config.yaml
model: "image VAE"
dataset: "seven-segment displays showing three digits"
train_examples: 97500
image_size: 32
crop_scale_min: 1
horizontal_flip: false
translate: 0.06
bottleneck: "kl"
downsampling_factor: 4
encoder_arch: "resnet"
encoder_norm: "layernorm"
encoder_activation: "relu"
encoder_depths: [3, 3, 3]
encoder_kernel_size: 3
encoder_stem: "deep"
encoder_avg_pool_shortcut: true
encoder_dropout: 0.05
encoder_widths: [64, 128, 256]
loss: "mse"
latent_channels: 32
decoder_norm: "groupnorm"
decoder_activation: "silu"
decoder_weight_standardization: false
decoder_channel_attention: "eca"
decoder_widths: [48, 96, 96]
decoder_blocks_per_level: 1
decoder_block: "basic"
decoder_attention: false
decoder_upsampling: "transposed_conv"
kl_weight: 0.01
init: "trunc_normal_002"
residual_init: "zero_last"
optimizer: "muon"
muon_scale: "match_rms_adamw"
learning_rate: 0.0057
momentum: 0.95
nesterov: true
orthogonalizer: "newton_schulz_5"
adamw_lr_other_params: 0.001
gradient_noise: 0.3
magnitude_pruning: 0.3
max_steps: 12800
batch_size: 256
epochs: 33.6
lr_schedule: "linear"
final_lr_fraction: 0.01
warmup_steps: 640
weight_decay: 0.02
adamw_weight_decay_other_params: 0.01
Rows from block 8 of the encoder of a small image VAE, named by matrix and row number. Rows with one number belong to one channel. Each number is 128 + 24 x the weight over its row's rms, rounded and kept within 0 to 255. All counts start at 0. Numbers have three digits each.
After each channel's rows are labels from the 100 images, of 14848, where the channel reaches its highest value: "strongest on" is what is common among them. Only what is clearly more common there than usual is listed. The data: seven-segment displays showing three digits. In brackets: how many of the 100.
# convs0: first 3x3 conv (encoder.blocks.8.convs.0.weight, 256x256x3x3, each kernel summed), inputs 208-255
# convs1: second 3x3 conv (encoder.blocks.8.convs.1.weight, 256x256x3x3, transposed, each kernel summed), outputs 208-255

convs0.13:125141138118128137148149145122135140160099149139147134109127133155087118118075076167098138145125134117090159150095172114105160139131128096127126
convs1.13:106138163114108125179096139089101170129148117143086103166090133138175130132128131120146091144150139097080186124135153130129087156127148148115118
strongest on: white glow (55); blue glow (40)

convs0.11:153094141165124148116094125155108093116153109100139157143167153137125118146178129112089169133111150126110113116106147184121163150084123131152133
convs1.11:145117168143139114148082184097125119100098067141161122139077093100136133149154099089087119139140092137076157142125139176102170133152129123142102
strongest on: amber glow (46)

convs0.240:149137147120120114130130135135120154113161117160146099086135137165110160145119152091148161163129135114116127125128122113140115123153143142088104
convs1.240:129111104121136093164113140099071136108171119134123144157182132157126111103112128153126119113164173165110144125116168142123114117142112167125152
strongest on: blue glow (41)

convs0.85:118140157136120149125138129145127175119099151109133127121125095122146143084129158111162165116162163065156111129126138130187109101153140140149105
convs1.85:097122130100126132125135136112124117056116121135127127134159119113181170140136110163114150092123135131133155135119066117151100136118110086160118
strongest on: white glow (70)

convs0.197:123107083137148140109148100130095115132075099130151142109170178126129155106114081124139145111168131117163128110132118111122133132146125088161115
convs1.197:099153159105185088115137127095133152140156084158120098060117106158123094129135103096089134107125152150114120128102131151138163149126110147115140
strongest on: amber glow (42)

convs0.190:133103119106090193172159090154160123144102152144128131124161122138110163155110100108105146127145114133162151144120112113114160138154098137146077
convs1.190:116114129139087135133120137141087131117165124171140143170110145148142069102144149149135102141124111149148132123110142152126101134113114103149118
strongest on: blue glow (77)

convs0.67:162084160147115143097105103160130126124125126093119113138133150064115105105118093115162100135137128160125127138118150122107110105098110108101112
convs1.67:070082134162107136086102124150131129159150124122148139129100108118126099146125106117147120148124112127184131147098108118123152132111176151139132
strongest on: white glow (43)

convs0.5:149111110135104136147098146159157051142145129124115113159137139116123175136117139108098100142133112126146153099155182117118113127167119112103102
convs1.5:138113127065135100157100144094154162134117129109116111115096127146171121137139168122141116162146120107117127119131112088097114142110108091167089
strongest on: blue glow (42)

convs0.59:134164152148130108109136111064127155089131137085135139149108125110158088132113143132114158132071125085137088128125131158125123160119132172142117
convs1.59:143097124125132137137129147154118103150079141155148129119131142168131141128165125052102119129172134117126151119147138113121126080140105140103094
strongest on: dark on pale (42)

convs0.16:140124125119132142081138120155142201127168178151116086112150131141132145049154107099155142145133084080100144111118178190135126122149111094139143
convs1.16:155104135157115132107106147134162116155132093157143137076151137108132142109125167102148139108120141124116128164119166155154104120063107160146134
strongest on: white glow (48)

convs0.57:171142116147111130114090096187114127132157112102152099106106122127159098109126121134097097144069118103097120114146174112104136110139112114124131
convs1.57:163109137129148141136104157143129177156157101134125104104109182159141177156141145144133136147132138169130169138153118112160118102129132145155156
strongest on: white glow (37)

convs0.6:142124117100157155139135170139115158149113137111159150131115121129143117095123131134136104134133175164134122131123131115164176121112098121135122
convs1.6:168081142114141103114134110116098135122134122112099129113153121124096154141137104114153155148121110124137130100159125114130127136136099107108114
strongest on: green glow (46)

convs0.39:099099146161160097123138140161126141153139136141142101090165141112116132168110138165150126125146112131133116118149095088129100117110137138121125
convs1.39:095131131131142113129119131155179156115107132138120127093107085135096096130165120144139128118130102115098078117120137098107150155102132115133108
strongest on: white glow (44)

convs0.150:127127161086120104095120117117145112131112110142127120133173118147123091125114116127152164143130158100123139144125120152154144130094122170087138
convs1.150:099091149101156121134135128161113133140109111165142071095126184127118139113140109159142111112080144200128137130098128108083131140120154152105162
strongest on: amber glow (36)

convs0.121:133137110149138106116150169107120127108109142186106125194147082096128150116158129146154114123058132132111088114108128167111136144139091132181091
convs1.121:142131140142153149129154110099153109116114111111138137107162124113172091193145126138123135144096148126042125137093094172158166081126152125101117
strongest on: amber glow (46); red glow (36)

convs0.134:126122103096150123127134133122145113148091150088175098129104123122131133138083142094073119136143135057190140118117080128121162099188154136096115
convs1.134:101118129093087145101165154115135166145110068114129148136083136137115142139112126148132165123135141130138121121100143121091066103133104118110169
strongest on: red glow (47)

convs0.168:119153081087188045129118100126095128143136165113122104088155136102131136088114124144117126150148128095116143152105095112129147128122110127100127
convs1.168:121093125125135143128137119133131098137108123149122121163109124077117098127073159148143140092115098119136186147141103132135133135088115100135157
strongest on: blue glow (37)

convs0.158:145167106103109142133151151099108121139138154124126162137107130133128174139112129135119128145139103093152156094162151127123123125096161137127132
convs1.158:170097112072104137109105142167156135133074129147147149100125086179184153169193079106124117115126116118112151132120156159183140133141121124097111
strongest on: dark on pale (47)

convs0.81:091130113108126132125141101124106134118145125137117102149158124116137131075159156133077158167120200142174137169113142105121116133165106128136102
convs1.81:122123113127132138137186102116118138092140146111159117127140104161146156091162110158162151148106122068100105146153113147121156148091173113143054
strongest on: blue glow (64)

convs0.24:124115092121117183147152150141140113139106154114130114192131117133131076158128078127165125165165132149126157143142129187143125122140116131150157
convs1.24:151091149129132143132163134136160106113126155179120098142102097141121159130130152116085142105087174122152097138117133113167144085141167161116188
strongest on: red glow (37)

convs0.23:110103061125067132111112077117113132189149146117138122130112148156088117077143130132115130106121146100153116155186124156144184184142147134128122
convs1.23:112090110142099117147143123101135134121133110124120117110119153181120122161128118134145160082153109109112144136088105144147127110120147072110140
strongest on: white glow (41)

convs0.72:181152136109177128161128119139099165142117113126154157140124152151108141165124138130141125098138083149159108125092148133129105185114115110122112
convs1.72:143130122125140119092142143134158139088130131122088128121170120127155120122132112107155142086144148110110123162137156159153158142119073182138106
strongest on: white glow (38)

convs0.186:145120170122134146103145156146126172128136144151124143122160127125134191126154097136121151156124172094152150103099123144111139100137133167149152
convs1.186:152144102130201142118121101131092150114160179151158120132147087132106131147108088132118121141135116157150148136116138114160158138133079184126142
strongest on: white glow (63)

convs0.65:136174137133109110144103130164130113151116105149142096141162159143134124083138108100109115150109150139145137175164165152126156143151128147115095
convs1.65:140108134150119135170138086140132133127129115133100167159088105167081118152092171100130083192116123143147101108124140154105134117116124111062117
strongest on: red glow (68)

convs0.171:115151111161123154107103120103116141126058149156126156106130129154127136114147157097141132128135121127094130129160146121134125173134171140123077
convs1.171:100131144150112143083131092135115117138140112139134151144127141088131138149139125108110106114098117145111155142152111100165131139123160132121120
strongest on: dark on pale (36)

convs0.116:138150136147130131129135169114129138123126107142129118138146159154105117122060103118176151177103103117166140133121094130117117159130173174140127
convs1.116:155134147116089094122125106108163113126138117148098121113140082165113136158144084166096176128145071127154147099138139138154159101054170113192093
strongest on: first digit: 1 (27); first digit: 7 (26)

convs0.47:115085156159119116103115097119133173128071131100155140134113103150118163121147161072130144134113111151148161167121128171112114148106158135118142
convs1.47:105129089112160116078114133112146117139123171128118083197166145145126106161119167104086149130134107092148150136135114153154132162152135130145088
strongest on: white glow (62)

convs0.239:104146153127127155065125148132155141096152187154121123149115131153145151143104155107172139109137155155145093104141110119183152118099090134122112
convs1.239:107145131146170168150109114104129110134122134136120161117103096109118123144131180130137111109114113106163070135112155131126134169137088145120120
strongest on: blue glow (39)

convs0.32:112111143085121135123130151113150162136153110137130166114102112139141113107102103098117129135134133119115115142140165165101126135120128155107148
convs1.32:115077185131145098121129107185131096105137113106140130147143070127119168130117147135100086113110113139112147124095112124148124136104119179095078
strongest on: red glow (74)

convs0.164:106113120127165120149100134173112142118136161160091168128114094143113108150098130105125130149139161141072116159148105149151084183103164109146151
convs1.164:110137120160082129120135124066124160094116131072127093152113109111103067105155137174150147164099132098142174146140144125149100132139139110133092
strongest on: amber glow (54)

convs0.216:083100115077069138119146086134121112178107126165096096078099144091167144118133171144146097143075112136133127151114156138113118163144112147147115
convs1.216:124166164110118141090063140098108147131096129157115135127126106115103148136134126159083108122120117102104142117098145094135098155160114133132158
strongest on: red glow (38)

convs0.178:099119112108103112105139144079124073144102114126127113135114119149144127129138119128128151103121134102159157096106132108132164136161120127080123
convs1.178:147145124091104154096144066094114112106114093111089101109167131159133141164147117119113077141157114127111155132146149152103091110112118156144118
strongest on: amber glow (36)

convs0.123:123131114156140120097103123145069135125142123146145110136110123107169206143105141107157164129120092150095121093120143086133121069126142098139146
convs1.123:150130123161106134114117166099131119087174110136123128141051117110152148119130080135155145095127083099126123120120144113113155127087153146127113
strongest on: red glow (48)

convs0.84:105109091169107160141154117114143085156115123152129123149111132115104110125097161131095139107127138040127147114106111124086144134102063125142099
convs1.84:155083117095158136128160127145137127115096129155185134175186140091119179087122121158127093100157123120119137160151139163155137105128096106158157
strongest on: blue glow (53)

convs0.245:121144140119199124138142126110120168144114123143133120119096098094132112094128141114144123075187141101144136141174120150133132151147166180086158
convs1.245:083105103135128112119126133132094113130133157082133111114134123135119152142136086143122095122121126118117107164124126112121125106126061136120109
strongest on: amber glow (48)

convs0.75:145131144124134123084120181151106142128147137135112111139129117118104111124116099162081124105107107136141104128168084135132150134125111155134107
convs1.75:130170156101110132075158118121136124165126113121157170111133151124083157158124112131125055172132128155131170112121174090119149115124112142133116
strongest on: blue glow (40); white glow (39)

convs0.76:118108212121123109163138140126134144120076158152162116134089124092137132136153131091120149108154121119109104131126141120106161108125108131133129
convs1.76:107141108149146126150116114090106097161126160148184135154148101166154120148107170132120146106112171136129196149152106164124072097112109112126141
strongest on: amber glow (55)

convs0.189:135147129103144113115180117166127136164137120141107121093101152109088114112123148140178138109142125125132152100119109127121106116123075124119108
convs1.189:136083099139166124125107125153116122140127119152127077130110104148117110079115122102102129136081120129146092137109122148170163136164157137124118
strongest on: amber glow (35)

convs0.98:121108090142133137109091134133108099145116141120114154164142136140102110105119103116074141120119137134170147077121141087148111140142113142116106
convs1.98:117138118127125087100136158142128129132084126121107133136147147103087126179123135143113111135143150112141146153159165108125111126140155116130179
strongest on: green glow (44)

convs0.83:157119167130091113116083120162114110134124139104122145119140111138112132118111098146086148139121102106115138123119124150125120106163116127107083
convs1.83:099090131173125120103087147107121124135103122153110142144103153153151135129125126131181102151120193129117114175119166083121139142139135152124092
strongest on: amber glow (39)

convs0.182:108147110115138109162137108141100173110182088124146115106126136173117121097089124114119102151112125120093137179146135143117106152123135123135135
convs1.182:106101115126134121127147135137117196142104116157119156094130124106104156103106121137119141139094089094098124105079137085131154154131125112133098
strongest on: green glow (43)

convs0.143:123079155141127122160105127124132115135079148110110130126132086101149109124149147120139142104128140150159105109110117137125154138204151105117111
convs1.143:106104137132131162128101135140167136100139120143117119117091112088132110133129120136160091136111105122082110150144141146105126129161148118100085
strongest on: white glow (47)

convs0.78:128121126068146127137141124151153135102149100179107126129201114146130127096116092150134105093130115111158200091143117153138133081114160111122068
convs1.78:148108133167061129125111130140103116123140123087145091128107126124114132134086123124161142162132127143165152156163131149125156160075114124113103
strongest on: blue glow (64)

convs0.138:121159126123140105125099124108077155125096150121130133153112149148109145108126093137137112142097118117100131089109090122119163102114110129075113
convs1.138:126148107128162071110127081106177120139121116110126101189098122090131089097098170142094141113115124191118131150137110132140133131131111101142136
strongest on: amber glow (63); first digit: 8 (26)

convs0.12:071140145114099160127077119128128105152147152111122141117140123179107111153154131067117079090143125138118148118089153129081117126128135144115097
convs1.12:145131143146108153106129145124125079108138112117132097111124135134157154126114139098148129144128121133161112163145108092104130138130129104124149
strongest on: blue glow (41)

convs0.253:135150165132151134136105149153150110138174114119161170087085132136160119157112108144144126127141153108117131118117127125154201126059188160113101
convs1.253:130113129134161162139118106130157150155107121111172123098088136139087156166124110107127113139104129121154086124133116132107099113135142100156147
strongest on: dark on pale (42)

convs0.26:105138120083128169133159147161101119111121148147150100123126124111159111156146143154096144129095200142136116092181137152118168130128119129150157
convs1.26:150134120133157164145119111128135111129138141126107143105144118121151131153165145125116144131088104112106128117130147099146119175091154094097116
strongest on: green glow (70)

convs0.71:087096124117123135125130159121100187159108119189107096162122133145152101142123106138120131161122116125144121127141120113150100127160080149130086
convs1.71:154103160090159162145121119099125136081135190097167111148069102114155085120114143135087167127124102132150110085127130064139136116100144156140126
strongest on: white glow (38)

convs0.169:125146122128149140156157138136137148141129127118119117126128133117166115134142097099143080106140121168126106130157131181108120157171121180136127
convs1.169:147117108115116102144118125129121127108117131146138103085139114142161168130088129093139173132126154125077112139156136165130157100127175148130131
strongest on: green glow (59); blue glow (37)

convs0.38:146089104097140111121122100124116170151085098125106103118128057094142142078126146167088101125129080123163128141114137110121133108086130121150129
convs1.38:148130120150102149101129118145146125125161120126062136147151114132111117097140095111180117134124137114143097134095124145119106143093129121137135
strongest on: blue glow (39)

convs0.79:121146134139094075149134137138109133117150125146095142124129153131107123117107093179107102120139146094126097097128148133149102117130128116112112
convs1.79:129049104144088128138106111160114122172121145125162167120116125131073101122119121153153144133097094154066146104121113088112098140130157145138144
strongest on: amber glow (56)

convs0.255:135110123127121145147138114157138150143137111106132105139099147119114134132149143131109129096113152157138128198134108148125103182136122132144120
convs1.255:141130100095146141083110123118125141121108164136147153142111117134128100199177117137172121139129139104122145111110117106151128117150105140116120
strongest on: first digit: 1 (26)

convs0.28:125129132100147148179122121097155154103124140167126102097099150149127121173139096160152160130131164117127130083144115132118157108128104139129128
convs1.28:135103158135173106110153117134116095142134147124137142087133103104130161120160124160138115100155124128117112110151118127094151107093097116109139
strongest on: blue glow (60)

convs0.105:138143127132090144116099152098100129158138144115117130137137153143140134137126108137146139132109124144119104102111135090132110154085121141152103
convs1.105:130113114124083154087124118157162099118162126141139136156105151122075126129122124134133123140104084149111153108141138116184158122175106147100119
strongest on: blue glow (37)

convs0.40:142111113143136157107131152103120100147209146167102086107082173126103101115133126143147087154112118120132140117108133132143141114150077149133137
convs1.40:156128126067109109148099130135124104122141100096097139161128107119096131101142163165111147139157087107121113134140156151137130108155109089106141
strongest on: green glow (40)

convs0.199:165154114087125150110127087162194069128109158114152106179135159131167121142140154110154095131104134129130126141128148175148108129138154139164135
convs1.199:145154118095122089090127141170124099132120082114162133111125138157142101155124149147138120094118165173140134126123090122103118105103121150105127
strongest on: dark on pale (44)

convs0.202:120105140112119091143149123064105130135084114147100157098140134144130163159101125152127117131119130088126140113093136143106105154175103151141180
convs1.202:122159164107120114140101103153121105104165125095101133137115068082132137112106124119131115102104120140123136086135130124070147163130129167082124
strongest on: dark on pale (38)